python train.py --num_classes=[7, 7] --norm="groupnorm" --widths=[80, 112, 176] --max_precond_dim=1536 --grad_clip=3.0 --adaptive_grad_clip=0.1 --gradient_noise=0.3 --lr_schedule="wsd"
Rows from block 4 of a small image classifier, named by matrix and row number. Rows with one number belong to one channel. Each number is 500 + 25 x the weight over its row's rms, rounded and kept within 0 to 999. All counts start at 0. Numbers have three digits each.
After each channel's rows are labels from the 100 images, of 14848, where the channel reaches its highest value: "responds to" is what is common among them. Only what is clearly more common there than usual is listed. The data: simulated stained blood smears.
# convs0: first 3x3 conv (model.blocks.4.convs.0.weight, 112x112x3x3, each kernel summed), inputs 0-111
# convs1: second 3x3 conv (model.blocks.4.convs.1.weight, 112x112x3x3, transposed, each kernel summed), outputs 0-111

convs0.78:489505486511482501507494543497504495447465563504479523507557521499516518511482520543478492519482486541501491470494497520499479487495483493573493530493522509524500490525476492516497492504506454486520545484470487510532488543495451573496472508493463510515512511505500528485531479571537496497505458523519470527479506470494492506462497514521
convs1.78:508501476510484543532471533480493506517448502522505507481516481501502503503460475503480501484516512523475523492469507519546455452518477528514507483465525507496513518519453473468500497496545498515522465495498495510562495482509536469502495507513527516507411503525491487481476514560494499500461448515505470552492509527507549502495480497502
responds to: band-shaped nucleus; spiky cells

convs0.65:520481552472489509512493468492497486510502497494516501524546495489463471457498505486514537492488481530512495575480478503515505492508502511503481528476483485519484467505533518463459567519512464502544500499453489526460471478492480522519494496498467443509473504498546463518497513519468495486497480501475480520507575503505460517516456498493
convs1.65:502552517476501519504492501460495480476479490452507493528521493474496526507495464475511492491476447537540512509526508499527482516496475525492492494505480500519517506497474493550517514499476533481537495492466516466434517572504497507514521498516544523532502467491507548534531478517502485530520490509494481461493419468493508527484534487515
responds to: crescents; no large cell

convs0.25:503501564492514545510485530459470493487487519498514487502564526501461470481499486468491518478506490467555546484537484476496472534508522459532499516500498512499471494482485509504495497512477487506547520524509455480502522529535528470556511452477472486537514461504490508460467485492518514534470497540476498485467503506485472465521485502489
convs1.25:491482499504485500514471520506517489490524455465531524476534492525518478485517457461482493519502430490534545562521525436522504554463476510516504505514490520498484482481494528503532493476511494516510489518470514506519468463502501508486495470517508522442504514520490507473512503462485524472503522515521515523509483424473481491489505553494
responds to: round nucleus

convs0.40:521529468495511517501511542510474469535486518526520529453509538496484501482514490461553527503513469510502502483516487507496473486498533507459540517512482549491490475499479512513516536477508489528510466488554466487494519498514527481507551506466499513536574520473494542514477485544484500538486541492481553463512503503493509511521514494456
convs1.40:498496464486549511464481498505536497496523475492492501538535463552471556492492505509508472508520538520484546510477498489500515498514535521493455457492455504529564492474538545510472489491460454501468496531454493526462495483491489511525521510514495501496552506462470496514533504522506491501492504465467494490545500516475495521523485486484
responds to: no large cell; small spheres

convs0.104:518487472508502479502520532498508475500471559533529517514495537516529500469482459490523462502555513523519524504432539528468466511465517486462482524528463496530484505506523553567471468492533529504493483501526478451465486471544509464486532512519503476514485512515485489483507473486503519517515480490530480521509495505501492483522517506508
convs1.104:503504458489520525562501501487517520474500487511551477465513519516482523527520512491514502543476517489497489536465499549506515472553537509487505466492435501448502476472496488501461509503514499495471507510455482454478478522471489519519495480487441469466500538477472477520486544521486518495468528469516514501497487521491555512496499516500
responds to: dark grains; spiky cells

convs0.74:471516459474505484519514504496479540524495461554529491503499502474490448540505520499499496486465521504485487510475511472468534513483495509486471529489483489465527472473514464493504476520519469450472545503482504493510501466502465468476503527518502493536509496484479492504493464495534545476485518443522474499531542522467555464535515465462
convs1.74:492545552467464472509507501514473500534524502475535509493480496491482483503462527556548501534486493498475522478467512544501509479497492489510458448468507506505527538476516481480473480512515539511528496485493521459524472490525546548496479507477540526511477506500444487526469485453507511485481476509519513493496491483544445500507496493477
responds to: kidney-shaped nucleus

convs0.45:502448528517486501504464500475460502503532472482503502501473520520506504500474499515502489511491519511520519534523506479539466469488518507538556485571467501473536556492511460510541486485534484460489511508493496522533504508498509502498494479465484527512510518498550462471499445506464537517485550521475471521479542522465513485489530488500
convs1.45:451532506484528509536488499478490464520452479539524499524539489517516459452454521499500498519516489507526497466480506480505456515529538475491455513526483488493479510526521512454490494482490524524491480535486483471501518516488476533465481524510481502503567442486476503510506539479516484564463473509518476474510466509526519518497508502503
responds to: no large cell; target cells; discs

convs0.23:515544481517530493470512510505519468510512454498464475514522487558512488558518492468521470499487522509483529490515471485490500508500463492522506497523535495471517545480527471549486588493483484491520497497444516494472510503526500499498495471521511495511474550502466503510539493560478513524530529501551495473491524514477498506518529500512
convs1.23:494564497485523452533474518462478455527488531515527503527498549468506506509464518487482469474500508485492510486507488529464499528456508460525521543522486486484460533491516518510511509517480492500519503533536503522465510464453513479484512515499510474529516473475508486502514443547479512487500492514502479505543532488515532468529437497489
responds to: no large cell; spiky cells

convs0.71:491505511507453497496460493526484517511526467522531461518502491526529512524483495498493514479507477525522462514552531485468544494485519502524474496501443517452521488502488517474529505505506507486514454529434494455531542521523504501486524501460498486519525512507494472510485439470488495487478517500528470475501568463494509531522483464502
convs1.71:481499492516509536510454502475493486476505507513514487506512490483493490521500470522495455501504488513502458492537484461478472529491496506509499478491484501494475528463478534521491501533500503482494536495552479549540502517487561509463463544499506510488516523476444553515491490519543519461477509529469504442510453493509541514502514516563
responds to: target cells; kidney-shaped nucleus

convs0.49:536465486483515485479491495489509531449515476502509479501486514571490512502529484494542502552518506495474522471523505483494515494500519522491519498519511557495529504495474516412470503488537480451485469470501484483483514490506524516516492506518492523526515470525536498515536474549474484569511470511487548484514509522534512508526495514490
convs1.49:502503520478435516520548508504499521484503527477507507438461522464489540484511511503530476502508509538462471543539530484511490510506488482493516481479510504555499468496530500486529469524513510514455525517522507506480471546517513448472483553495510487514490536494459474530484428515500508478485510513477488521534487487522485528507478518504
responds to: kidney-shaped nucleus

convs0.48:490459520501460530485460508490513476499484551521516492516506474525542523492502481491518483551547499462497465518450479488496461469517475493486478529520484465544524505492477515529495491476496542523489531513513475496526533480474440480479520495477476526502508481499494509523471486450500494510475486509511490523514445538552525546487522508486
convs1.48:504485498519497527476456514479509481503521531482476502481496533498486519503510516500530490503520503560539491469530510500520530505486505513505500491520508462463539512519504541467474534516515480548498474575516476516495516532474475481501495522513527558477477509482528468504528489475515543521490420512452500461492501497494539507463499526508
responds to: teardrops

convs0.22:466511489462509503497493511531467502520526505521510458530503510533470526463460521549522539526464535512555526515451502475518491481532513502491489517493506513507468470515469481522521484460534507513472479518499506467469461500469497507540511509471524474486460510546495532501500457508454526471545517512461501476522448486504497474497493501501
convs1.22:475468519515481546476482516546533518507521551488498513451461483492487551471460474470491499513482524503515504497448535500503478446515506469500518490507534475492505491513517499518519512557498481502528511531519500501484510503515499467473514524485506553454523492504461455494469545518513520499445507480484497452486531518508486460495493483487
responds to: teardrops; kidney-shaped nucleus

convs0.102:525525463484478468542475528508482476479554519468496481490508503481486497511480515497477491489528481509496513493519533504457521471483451460542447537499533519471476520510458454479466525514527480501534553504505534511529525523538503530509504442516473484495479499471497469534492518496460503505472501492509492480492496481504552534514510467504
convs1.102:492448523499482507473502525461520484485452495523525491515520472509533482503521481473469485507472519511548498501508513492513547484507518497551467510536512510427493496483491474514485543511517549513557499492475457513474506453516504523485518494504492524512491481490499496536517538512523461467474509504469547493512490505489551519486516445472
responds to: teardrops; small spheres

convs0.0:547488506476498524492471440526516509497513466496481531543511525495499447515532487484486517455507528542479510505478543473492450446510483516491501489524531470548471490511505524485497514552510490502473533500481536489510517466504533505474539478477500553495494506524507510493511511459512512487490501472511496452464513526474491465514455488532
convs1.0:470511484530476445510450504510525484512496485523520474468494503513526506496497513489458522507525492520534478514545529512525431515525512464506540468488498474548478531479495509489485533470460495510465458497480475443518476478499514492497463505494509459455501487460470503491492506526515536508462498451520499464512470494502481536488503472512
responds to: spiky cells

convs0.95:487511492534487516518530462528495503524441524525470511520478535458548471476498461492462505496518484538508537482520491531444463529501516526490517504495494464484518533446480472490466488525454516482510491503491496488494515499494499523458493510468509561465542498529492488483509507488561492505523485464500527521525515542507497493509468490484
convs1.95:490498506531494459493520482510504457516532471497502507496501469507532512499478519465477542498495515487477513505467500495522481483522528468487475511506518493512457591498504499473493492487477488534527491471514485446480503456507514488502488483492515476524492490525507525469456467476429487438494471542469509521508461518488531481521545516473
responds to: small spheres; no large cell

convs0.41:499541510544506476523478452522456491517534515481490475531515517543525514490494499474465469477474526538528484483489489467517501480481520501510531499502509508508517505514477454546442470469512479525526468528512516510526474518475510496495532511510497454481497505485525496530495464538554519497499519566471506475524463525475487495517518460527
convs1.41:514450487515513459457514537526507504536506523457516502510539498483509511517523507510464463536556476491518466530491500544524469491499500464524520498506477516511507448529563561502480467486523505516508493492499493478492478561502478488527523489472495505497501503493538526517491494497472508502544540546509503513491537491479508491503495541543
responds to: band-shaped nucleus

convs0.18:529520489548475469474545472502499486501554523512443442474497457492524497502446504478507509465515521490484503511515501499513501482523481463524512517457463503534517500459528491491478503516457512501476458547526502451503495484480507501506515516518497521501530521496500529487497508481510511495504484431516490474516504491461487473560489552503
convs1.18:494486521494482467496533526505500492501542472570533478489484539479514476525524507483502483526538505515474506506517482513521523538520542498523481491514502432504503526493480492510520520473433509551485526510526497486517499481519553481522476486473483521500519533513510542529526512517505511533486461530480458516527529475542490526486477463521
responds to: no large cell; small spheres; teardrops

convs0.88:496482509488503563499513495516512492487500495495476475495502475537512502474543482516539535488538474476488543538520475463449480496510509480516541508559471553494510534496516511511505557486514517490514510551503494456500487508484482482480526524509493536507550505474526529505515530480468482532525513509471523499526540522493563483481498481508
convs1.88:518516497439455488514521535489494504507537482534461527548505531465502527523507524512519538485491537484488543513494501489511489522451542499522519465565535497536486518467497508467515536522497487477505451544526486485490523520520471490495502524480484518527525505443493472521549507493517492514497504504529499461492496494473480526476479470493
responds to: round nucleus

convs0.69:543485492504491487495505506491459467488514492491494482514492547521479481511482497555498514466474449469541494503529494503460522484545518501528506528482524519542485484536471458504544492506492487493533487487502500457492498501506544474489509533548536479496515523533513535510480490432462480506530496493485493496471529508526462473532551510534
convs1.69:471461448498491527518488494505498481491479521471447503495494493488439498498510517500520483512526495494517482488528500487481450491509474489507501563509496478476532491437508449551520477503466533517488511508475502489463497491500547477468459488509469495556475508471480528493462482470502491475532458498519504494475497469461513473519475496463
responds to: discs; kidney-shaped nucleus

convs0.101:518488491489508527551471478477519468493455502522521458443512555470490495491523497545533498518520520483522481487495462493481484531475485490516490498504500547517499472520491494508489459557476505536453530476517483492451501493526510474506491473502483498513530513483528502535515473450508497498481551508500481473527478477546510495555525512529
convs1.101:558505489493469501483522481523460496482493446546510504489492521513519546531508546471491524481535535550485442509466471526486501527520515499475516482498510530549522467471476488470490527473508507473505498504510539542502508478535530509518508501535481507500534540465521471467527509483528508476514479508516538514483497523490463500505452488511
responds to: teardrops

convs0.68:497517519465482477479533479559492467492489456482453517522495506535533474484480511486464534486505506523484488552509460496541496527521510508508509551452513488486472498512469521529489503468468524517553517500489501489508480520496471484533530555504515479512501453496501470497497524498504480468482478511467567506505501462485455481496507478469
convs1.68:466476500545506482474546482469489507484485514493547520513509508490521480479538496540507474446480461525456520493541500497506483514516518531451457485534483480481534475493502475491491472478516490502506435522526489504488492458495489492465490482477516471497482446489482536523535486516471497469512484504492511443454479482536471488502481502534
responds to: crescents; kidney-shaped nucleus

convs0.52:551509483510520524482503527510491493499505498514495491427453492497500474466512484471467514490465490491470511529486465500487476508493471521509496498479524514477518529512517505530449525545478512472534484469488524486470487528482489500530529453494561512524538537514538542467501498508481520541508477482507498538499481489550525528517547537507
convs1.52:507517506481557472475546503500487499493486486487493514521482488456496560473486531512461489469494469476521516505537504491482501474471535530502482493488513498537538523501501493488496456490476533479462511475519460476481538486497478488498480492510500520486537452479432525521524491525514493464486532493496521475480477483506441560523509539485
responds to: ovals

convs0.105:490470477490498449495528474525554495499521487487519508570505532521552508498492518520511472488504494522485471524477460521495492502479487490470501552440504504516492483524484481462492481457473505504492565494509508468503474519502461495510541484508511546503463473494507513462508535534547482466519509501502527477475460499538514516526496493478
convs1.105:498487498457464523489518524515486467523482517505495528490494530472547481489491542513508480432482530470506517502478471496520508463460533495523468478502467516480509483509514470469460488509491491482524508515483506480528527487507502432520496473504501538491471528520474554467533439522479512495559538516506480538482509518515468498510518506512
responds to: ovals; dark grains

convs0.66:506497473492477496524493461510489529451496505499485492514476543491477504465549502468501492507467479512502462531509541506485495499532471487506492514522554527481471483499499525445510457506459505557522498484476511496529510495518447437456520468504502502512507501535520516523525511538515487506472470505513471539529524535499520505445530481519
convs1.66:510525505485541497538474500489458517535489498497487469503474537482491493490500473543481499480500536468523533463482523537523497482526526476539483507450468494494477518499503477456494546536494467510495492502513505492509502508526487431562480419480471492516466497511515542472531508511493471496511521499484549487471504518501523521517511487513
responds to: band-shaped nucleus

convs0.30:507513503510539502473515525551465522484520483495486541526489457522488501484474535519444480488462512507476484524524506527513496519461518487536500451478481517498504498472534504471507489515526482468494523503455486487494463520502523483475492493463457525494538492484548525537457510494503487537491479549488498493470461550527496473501449483524
convs1.30:457493447493530495498552512461484514511506483497499488484507493502536443508494538525498475469535511503530489498496536470512482522464484503497547452506545517510485499501506510492498490462476499467494513511519492479451497451524458509505473484485542448469519495503553541498490536489530475487494470491504487483534452513526527530498491501459
responds to: small spheres; kidney-shaped nucleus

convs0.35:505508494508489515508455478487493517500538479473476505550540476517506481482499506498504509491511545486483452498497480492527523470479494583461516478564477538507522525514477524439491489483504488489517476509458475499499512485505566514485457491492512492506494512508489545497540491520536529534487478478514501472527529521527504477493502470544
convs1.35:512509504448532506522517530491486521514564488535499511527529506516565518463504508493500501495485508491508459485530525514497516521501490500511502539471509441485514517512484551471519464514557501486479499493506513519515480540503516530524513457507474456523504446507550505524527540488487514537444469489516539521480492499528497493511492522497
responds to: small spheres

convs0.75:476514434550539504477498492488508478491474550491501516480493521484537474466527499530467472489546480494505462477470523544526517507475481481552493526445514505515513503499470503508477508460534476496507568491501503528500463478498485484506482491472508485513484449518519520497485512539556487475531497462494526467488505504515516502505520465506
convs1.75:522486480492496491467437481515530513505500495485468531522493507478477540470501485523514523520504487526450495517508519520517538526498481519563509515529518490496498471509519511508523503469519452499533454490483538437508498518497518511495499487472496480481471522535530486517484543515457489505469471494466514520464509452570500547489516510515
responds to: teardrops; kidney-shaped nucleus

convs0.61:491487478503528499494507455470506490504503486459512488470516500470547511506492486481483510490519517553509478521479454509471472507516496516529511516520538489535525530527488491473453518481460507485473532533510523494498528514523515487515571533521555512523520472467521495539518537547424499469491536513517473515511503494498509505521499532521
convs1.61:516484488453527466535521494491505514519477474481480497504468494527448508475523496493512502488509507544525484474475513501462477487494513488505520442539446538490503518480503513480496489522495524502460486464517535537465490511461500462521503494516412474483479532495538475497527461543538474505503476530490509500498478451509500483486516479505
responds to: discs; band-shaped nucleus

convs0.4:500488470558524522462533502443535523491516461542521466482529489516523484490524458529478485479495496492526469511519485511507485525446494522528504497490472566503467536516500507513517520508501541509490486553508497509475476488549498517494503485488510526498547538515509515553508450487504467478496516502488522461490506533489517550490510499517
convs1.4:524510483518502497500505521491493504491532543477501510483444507541522525490517487449515526471499506510505554510512489474529553489508476428507478489541481546528485508471517452497512520490487478495524509476474501462484487461513495467515452524495524460536530481481488539482539479533456498553510519526510478509489498515463504508513521495502
responds to: kidney-shaped nucleus; ovals

convs0.13:489530527498476461506550480539460491457512469496479492476519479472499518490518489486476442499476501469460533448536486450497480485540480508520520500492534491502483458510537541489518519528557511491489539484523517511508504520471467469511521515494523495519496521495506485490527534497446498497530473494519515498546554502470518517480484503521
convs1.13:440503504529487504476510532450457475508482490487539501460529513491495500518474494504562468470499512519481499459473488528524504500472465490524442515529545489480517515532472476513506482462576548513490457503485529491504542479513496466505491492499493471526505496484504505536511510514516529497476516527512472451471507508519506513513516533500
responds to: round nucleus

convs0.64:486474506511476483470515540447495493530497491530501476503509541505479537468538529485491474508486507466488519527498465505504532495467504494471529476478489540508524435535482505514544500517483499493481514492513495465527519522539563453482469468491520520538468482489450500539484482475544502537518493519524530501461493502485512529479515501525
convs1.64:506516466506566549471492543488496439507475516476512505478517477513494480499507464476513509547472469487501514482533488508531546483494510498530500564503485506491506437509537521499502536488479493494514513517502526514521505484459497508455529546491485510512520501464487470531509514520490528461541512507474459489507508476528464505520472474537
responds to: ovals; no large cell

convs0.89:495511451472485495448491521511480511478477536496487540494502483489479522490490532507529475496501476508490483472532555475512510518477450477462470471474483546528504471559483507500552527494493499481507457520458544478516483498507521488512494500518526482489471447494521519504508500465522506482538545467519473438512465493510503494492500527516
convs1.89:477481503537459477479512534531506538481460506482490511528491491521516450478517551476509513505459538509494491523526505501519483501517458507504539503480498511526484506485535470542507508492489558479496493478518526480480479486509478471491510500498493511585484512501483537475519517455506479475504520461501546543472485533494474481490463446506
responds to: target cells; spiky cells; kidney-shaped nucleus

convs0.56:486500502509498513520491478471462501461526509518528500498494483526530456488500525492504508473514536497452486501489498509465504537499480491495534508541520484502521491493469522463522496502487493521517566491481475459502550509511493516471510525477559515508434472514496521545502482438506510496451500471519479495530509512499498570473525474465
convs1.56:503495496490442476527483462517426549503544502467516477496526529487480504527503468518479508505513457446518481476471486489497493477486532449498526524507508473525460511513480511472524464482464490477538496480489488476515458460480530491489542487496512515514485480490515512465555508473489528513497460505491459489513489481479516498532486476473
responds to: ovals; small spheres

convs0.84:517496512457516458510524535507480462459516482533484488512509478527457539541492526512510461486531504437474535536503471503489473511464469478531510539528523451492483510500522485489537510504521511531480506537511486504522451521515500480481460493532465519525499516516489466510484542468478528533525540480496494503530491513539522493476503491521
convs1.84:490518522512466454533492450479496501481458464523543516489485510510520494500500489554555498516524476551482516492503511477473508483478494498519477499495482503483461532509479507510469562499515510467452498472509518474536510504523466458492510524494518523522498475544474528524525492465497450481534471508503484511495479494542541477503471540474
responds to: round nucleus

convs0.63:505467469482452484523479525522469517525538499464513514491475499512513498510498489474534480487475510576458496541493557537498496487523515502475456515501495520477485455505512503488477463539465482495485483484509523484456481498465483471492520517469498532498491512527509504463442489469462512512485460481522483480497468517471485454498528495467
convs1.63:514484510486503538474499530545504494470496510490483480489449537509524475477507515511521465518478480506515512512515449530451506512464447526527474496488498549502531548459479512501491558488520513511530549520525479570527532497515495474508518489512493521473491518495537503477492541514496505496559501490491535514512543506472502474516509510519
responds to: target cells

convs0.42:516509503481468516488561481515494504509511512501519536494540525526517489480473518486519486468493456496489500485501492469493482504498493502499519493483512494509539525556476467547518514489448513504483477543511472501469512490571503503474541454493481532481496486542548478469515459466523505557527481522527487455521491510510512474461509467493
convs1.42:491477503502501454524541483470494467519524454523463499515522515473514543540486511492449501445507500543504482532549512517487472494515538494511479507524535523505461506540489477522491514532482491530534495475500440473526538531513488536466482512528527493502505510481473529488538459516495471467513537506515484500487513513464464502522507492482
responds to: kidney-shaped nucleus; two lobes with orange grains

convs0.54:477493519530518472506486474492492494485505532529482502468515488488469482508480516478490503489504510494474465508509542481518470477480502490458497513524519441483512467546521498478509518529476474482487490489532530471503512557531495463549488481554490501502512455486507495534519480562496515543471477533457550510515442478512504520533531490494
convs1.54:512454512497541490464536526543524495490485510503463508529528506501493543514496517493527511484496546521507522520503550469488482518505467459483515452498508511456487477519515457485484522471482470514512410541502520502520475467506478512478508521489490461460532477486466505467515470543515469511530519493500472502475524512503498531507491499474
responds to: small spheres; teardrops; no large cell

convs0.96:460506477499480542482505528499511492453518547524491544523547459477531529474514499497492520501529485525512521494492529480505479511459478472438487503511506478513506470561536470529482471493515502526507572497509489458501516503511472509485472505518512531490463537559485507508505516538498493498480464481473519477528513511521492503465478501527
convs1.96:504521483509489518511502495542501469487527509506510465475510517464526487486560509445499496531492460470481497498519515518494429527474528494486491492501493519483522491522480508478515463509521513463535444486512520543486483477487523526478468484480531475471525500537544502518541500508506456533507524465474436496491522512538518527485541497501
responds to: spiky cells; kidney-shaped nucleus; dark grains

convs0.2:486495523476536516475490496484507454517494523528458533502471514484532494500504446487565446503487478520515506479517480489540489494504495465514541487506524488524532498476515456495497536486552528474497484529538494496518488471482503491542489499515521492502499519460517506531511486511470481514512549522511475515532482469468468560513512440525
convs1.2:490491488509512492457474492480532456520459508514471510443513501459520516511504456504508509542469440539513490521474493517478533475491481494508493505516479514476507507520506526514523484510551450535485506553462514499541532490509496512463521501512501547481534521527480456471523503548531495493534512509533514471509476521538502504459487508510
responds to: ovals; no large cell

convs0.32:523500494534496514476472456512472485450494529522519501484489467503501469473503514553458483503491483515527517506499489491494480487498497507510475508494528549521516549467474490537514520479540496519533577549478514539510563495500527506543503506470485487508473511543501495493483496486478528465472503464509526493497525507469521500552488475538
convs1.32:526549499508504503469493479477508514531473524502537536476473538495487498522494495519491525506508491481524468484469529521482537466487455491509494458500498493498465566472504479502503544478518523501478462487506504428533495507496461574547531507483518513484479497517555536493513470522486485468497515497532509473531466473508504511511490498493
responds to: ovals; no large cell; teardrops

convs0.93:525481478466532480519500515475529496487496483506443531538536480483522523486496429506458472489521542480486501484509493486503488533510555536511450526472510504444503488471531489503482478480514515483495475506534474511497475471524483503489517528506487523467491473489520516472523576460485505522452498509517534529510496513504500494469536498496
convs1.93:467525505534507479506546487499536514509527473481484510518520529503540520493496539535516529489452484452545478515487517492500484495477479499541471497527525487464497487518498480540463477506504507498459527505503486456516533447507443465497506493476472446540534477517468488534482464474506525505505483488471508481486495503447482523481532502520
responds to: kidney-shaped nucleus

convs0.106:522475505523475443515496560478466447507479496488545566492523520534477496487505513504480495529473533436502505497532553474492430483442511490500505486479480523498496458498503488479473468467508490494479522487484474466495484504474499499526522503490491486484482463489513504492537536475496501479490519509490507459482485488465464482510475491489
convs1.106:481491508485465486502489545469499505517447494474510466514485502545536512467502452535528524518520514499495480457532459483472512519518471533522475481517495507523509484494469514512539535532480488469476533484523507476502476474493495517535467505543451517498438486529489496531493492508486536527524453448527484525507498503466542498525508513505
responds to: kidney-shaped nucleus; spiky cells; target cells

convs0.10:501503510517518518517455492468469486454481450507467492496514501475473501512491543536450474467546468500471468520456483509445530481502459506545512511506553503493524509536481497517515484496475486505506516485482453535475486542524486467491478496540516499557457491484515482493491480482521500458513488520503492492476520469478498531535496489515
convs1.10:490492489525539496522498503486510514477519484515494493475492471479498507544505508524547522507526452512504484459482498507462528481530564504529474535494511469533485476501465495512462521486493520506440478498488500512493462466536485503521492451482514538497461466509472462498519493518483456459539509561488494475461513536478474501521513480475
responds to: ovals; band-shaped nucleus

convs0.55:518504514546536484511533516509515496516528475428528548469493455503477471489481483475517477524497508521468478502504476541499506525556508478483494518487536478465527517553490486525522493535552532524520549501479509498499503493523488518512498524500522466519499489504488482479494515536478483490518528551479471495538463491490489463485537465478
convs1.55:540491484507509517513492520518533487526494476524491491481505535486472496467504496498491492478499499483456498512485474482550497507482496517504472539524476511521467490466501553472520527437545492502537487550530520488489488477487512498531599501501470482516496477447523536478504507504527516504487492545517528500509508513475528531454477526493
responds to: spiky cells; small spheres; band-shaped nucleus

convs0.110:520530486478494511480524524490518433517458506554494531493531495497499494472531510481501469485510521559525502496503506500490457501488519520510521468579503530516516548468543481498530488535486500523566528496530502559495525470534502501509491474494522527550515479510476514488504467502518487477507495477470502531495511508488475502503511472480
convs1.110:521496503465460510473524504531518499531519535513466515537571492495492500466458502534522497526563523493488504464507530517541500483521530487532495533524495468488458545484563515500479483516481495505494502475492532480524528471459513514487512513491469498554504510483510508524522541517455503526509522456500505498483474511461529477498483503502
responds to: spiky cells